config = dict(
    model='image classifier',
    dataset='pen-drawn characters of a made-up script with 800 signs',
    train_examples=98750,
    image_size=32,
    crop_scale_min=0.8,
    horizontal_flip=False,
    color_jitter=0.1,
    cutout=0.25,
    targets=['sign'],
    num_classes=800,
    arch='preact_resnet',
    norm='batchnorm',
    hidden_act='relu',
    depths=[2, 4, 4],
    kernel_size=3,
    stem='deep',
    avg_pool_shortcut=False,
    dropout=0.05,
    widths=[80, 112, 176],
    loss='cross_entropy',
    init='kaiming_normal',
    residual_init='none',
    optimizer='ademamix',
    learning_rate=0.001,
    beta1=0.85,
    beta2=0.98,
    eps=1e-08,
    beta3=0.9995,
    alpha=4,
    gradient_centralization=True,
    gradient_noise=0.1,
    max_steps=13600,
    batch_size=256,
    epochs=35.3,
    lr_schedule='cosine',
    final_lr_fraction=0,
    warmup_steps=1360,
    weight_decay=0.5,
)
Rows from block 4 of a small image classifier, named by matrix and row number. Rows with one number belong to one channel. Each number is 200 + 20 x the weight over its row's rms, rounded and kept within 0 to 999. All counts start at 0.
Before each channel's rows are labels from the 100 images, of 14848, where the channel reaches its highest value: "top examples" is what is common among them. Only what is clearly more common there than usual is listed. The data: pen-drawn characters of a made-up script with 800 signs.
# convs0: first 3x3 conv (model.blocks.4.convs.0.weight, 112x112x3x3, each kernel summed), inputs 0-111
# convs1: second 3x3 conv (model.blocks.4.convs.1.weight, 112x112x3x3, transposed, each kernel summed), outputs 0-111

top examples: dark on light
convs0.63,193,204,207,198,216,189,163,213,190,203,171,209,224,230,214,166,234,239,142,182,191,217,190,191,233,196,206,202,186,188,210,192,187,215,199,198,211,211,190,251,196,200,190,162,205,182,201,180,194,231,190,226,179,213,197,179,196,218,207,236,195,202,154,184,223,222,198,184,209,153,200,202,180,221,203,200,168,152,232,206,201,173,203,214,183,199,221,215,190,182,222,189,190,206,189,191,223,189,167,204,179,218,216,197,202,186,218,200,225,166,212,182
convs1.63,175,220,173,211,193,202,180,203,174,153,190,175,212,203,171,201,207,165,176,200,204,229,197,182,208,206,250,201,212,199,163,209,198,219,175,205,185,202,175,215,213,194,188,205,164,216,176,241,212,219,205,217,160,193,179,165,165,207,182,172,191,200,193,205,196,225,194,193,180,196,189,205,233,200,190,176,196,206,178,172,202,185,163,211,197,232,218,221,204,191,202,194,189,182,191,195,138,177,214,194,190,206,184,188,192,180,202,172,225,185,229,168

top examples: thick pen
convs0.70,168,179,190,174,219,204,228,203,204,204,257,212,180,207,197,198,210,216,192,229,220,153,221,214,179,201,191,214,183,193,179,168,171,185,205,165,219,213,189,215,208,217,202,202,213,221,204,189,223,215,221,186,207,219,217,220,224,211,136,188,215,202,168,190,204,220,208,201,177,178,203,189,160,216,188,235,197,204,205,213,172,212,222,203,179,221,187,208,213,229,222,208,187,190,229,212,182,181,179,201,201,193,202,200,187,232,192,190,215,137,202,213
convs1.70,185,205,202,198,206,196,222,214,190,235,168,219,227,194,169,212,192,186,230,200,239,190,215,200,200,236,162,181,225,181,220,182,175,185,189,188,180,159,221,208,199,189,144,205,160,194,195,221,187,198,205,182,199,194,202,192,185,149,176,229,208,211,217,208,199,204,199,205,192,176,222,213,190,195,203,183,224,200,219,211,185,213,202,242,202,189,210,209,168,192,204,193,223,236,185,221,247,197,216,224,221,218,223,196,207,218,212,205,200,160,172,225

top examples: thick pen
convs0.95,240,193,177,189,237,201,171,190,217,196,148,213,196,190,208,202,190,183,198,211,198,196,220,198,173,197,182,205,210,225,188,197,205,207,210,187,187,213,168,183,210,210,192,192,211,176,234,196,217,207,196,200,202,202,209,213,142,223,167,198,192,225,200,182,204,180,174,197,209,206,197,154,183,190,219,224,233,149,174,193,236,210,213,184,177,229,204,210,188,184,188,196,217,218,169,196,155,198,201,175,206,197,185,157,217,183,217,216,230,211,202,239
convs1.95,195,198,195,203,211,213,181,185,190,217,187,208,189,178,190,226,214,158,211,193,207,206,194,163,226,206,206,201,186,188,184,200,169,186,186,222,179,216,188,198,192,190,207,210,219,152,185,215,216,190,184,198,172,187,218,209,178,221,196,230,216,216,192,178,207,171,172,182,191,222,199,177,163,218,199,189,150,187,176,198,203,190,186,206,185,195,188,199,153,169,225,196,167,192,180,141,215,204,178,191,200,220,226,205,218,181,220,257,223,211,166,188

top examples: dark on light
convs0.65,152,179,204,181,235,213,188,220,236,179,186,233,219,240,177,215,203,175,214,174,165,226,209,184,164,238,231,207,191,166,213,187,191,218,191,191,201,178,167,238,205,189,203,175,223,194,193,207,210,207,199,228,160,200,217,232,173,182,197,193,184,186,207,199,205,199,183,158,200,199,214,204,221,206,224,230,179,155,196,186,203,173,188,211,185,212,224,207,200,193,203,179,217,212,209,199,190,180,204,176,186,192,211,201,194,198,246,207,208,189,178,184
convs1.65,186,190,200,216,197,218,170,212,193,190,181,205,246,198,214,199,215,195,205,205,193,219,193,182,227,215,240,209,179,200,184,225,188,229,232,200,192,179,179,232,211,209,177,225,186,201,180,207,200,178,214,200,177,176,191,191,205,213,199,221,193,229,205,202,189,217,202,208,191,187,252,196,213,176,203,200,217,209,221,187,201,180,209,225,174,215,253,217,208,192,221,202,269,185,195,195,175,192,192,236,214,208,229,207,240,231,229,231,218,195,198,158

top examples: thick pen
convs0.46,168,204,188,205,210,193,195,180,202,181,212,204,222,178,212,181,202,198,205,227,203,205,155,214,179,173,162,180,185,202,165,204,223,173,203,177,203,198,201,209,156,197,206,229,219,244,227,194,172,191,197,229,229,215,210,187,208,186,202,210,165,173,177,199,213,200,221,231,164,216,184,240,166,175,194,217,202,187,195,196,203,211,230,199,211,191,175,210,198,184,187,201,205,172,218,217,253,182,206,220,193,182,171,221,179,186,206,181,191,165,221,172
convs1.46,189,221,211,192,214,227,215,228,179,170,197,213,214,212,199,203,198,190,201,185,196,203,170,190,216,173,196,194,180,174,217,197,193,236,249,180,185,197,238,199,187,174,185,193,236,174,214,211,208,184,194,202,195,206,220,202,195,212,179,211,221,213,228,206,197,202,188,190,182,201,190,184,189,206,218,221,164,202,196,225,206,201,200,187,171,240,166,235,268,209,180,210,163,163,210,177,207,233,228,189,173,198,195,193,204,179,210,152,178,189,188,217

top examples: dark on light
convs0.110,219,175,196,222,220,183,213,193,232,203,212,213,170,226,179,229,231,172,182,206,189,219,192,201,170,225,215,201,203,179,204,179,166,163,201,192,201,185,198,222,195,193,175,191,218,165,182,226,223,189,217,174,197,186,193,219,211,207,207,213,189,204,175,178,204,182,157,241,218,212,200,189,236,234,173,153,185,227,190,198,173,163,180,183,211,199,226,214,182,186,226,169,188,202,148,208,196,205,193,180,198,206,172,224,205,210,207,186,204,198,181,204
convs1.110,191,217,202,184,191,205,195,210,225,185,190,150,170,169,181,184,195,180,218,201,178,195,195,205,203,223,216,180,222,194,202,217,171,215,194,193,205,198,198,226,222,218,171,189,153,200,201,199,185,196,231,228,180,197,188,136,187,176,207,219,222,204,191,156,214,203,191,189,186,198,194,186,212,202,165,195,214,190,220,249,171,159,231,219,214,195,208,210,204,217,226,190,230,212,187,213,185,203,199,215,217,209,218,176,202,228,220,173,217,171,202,157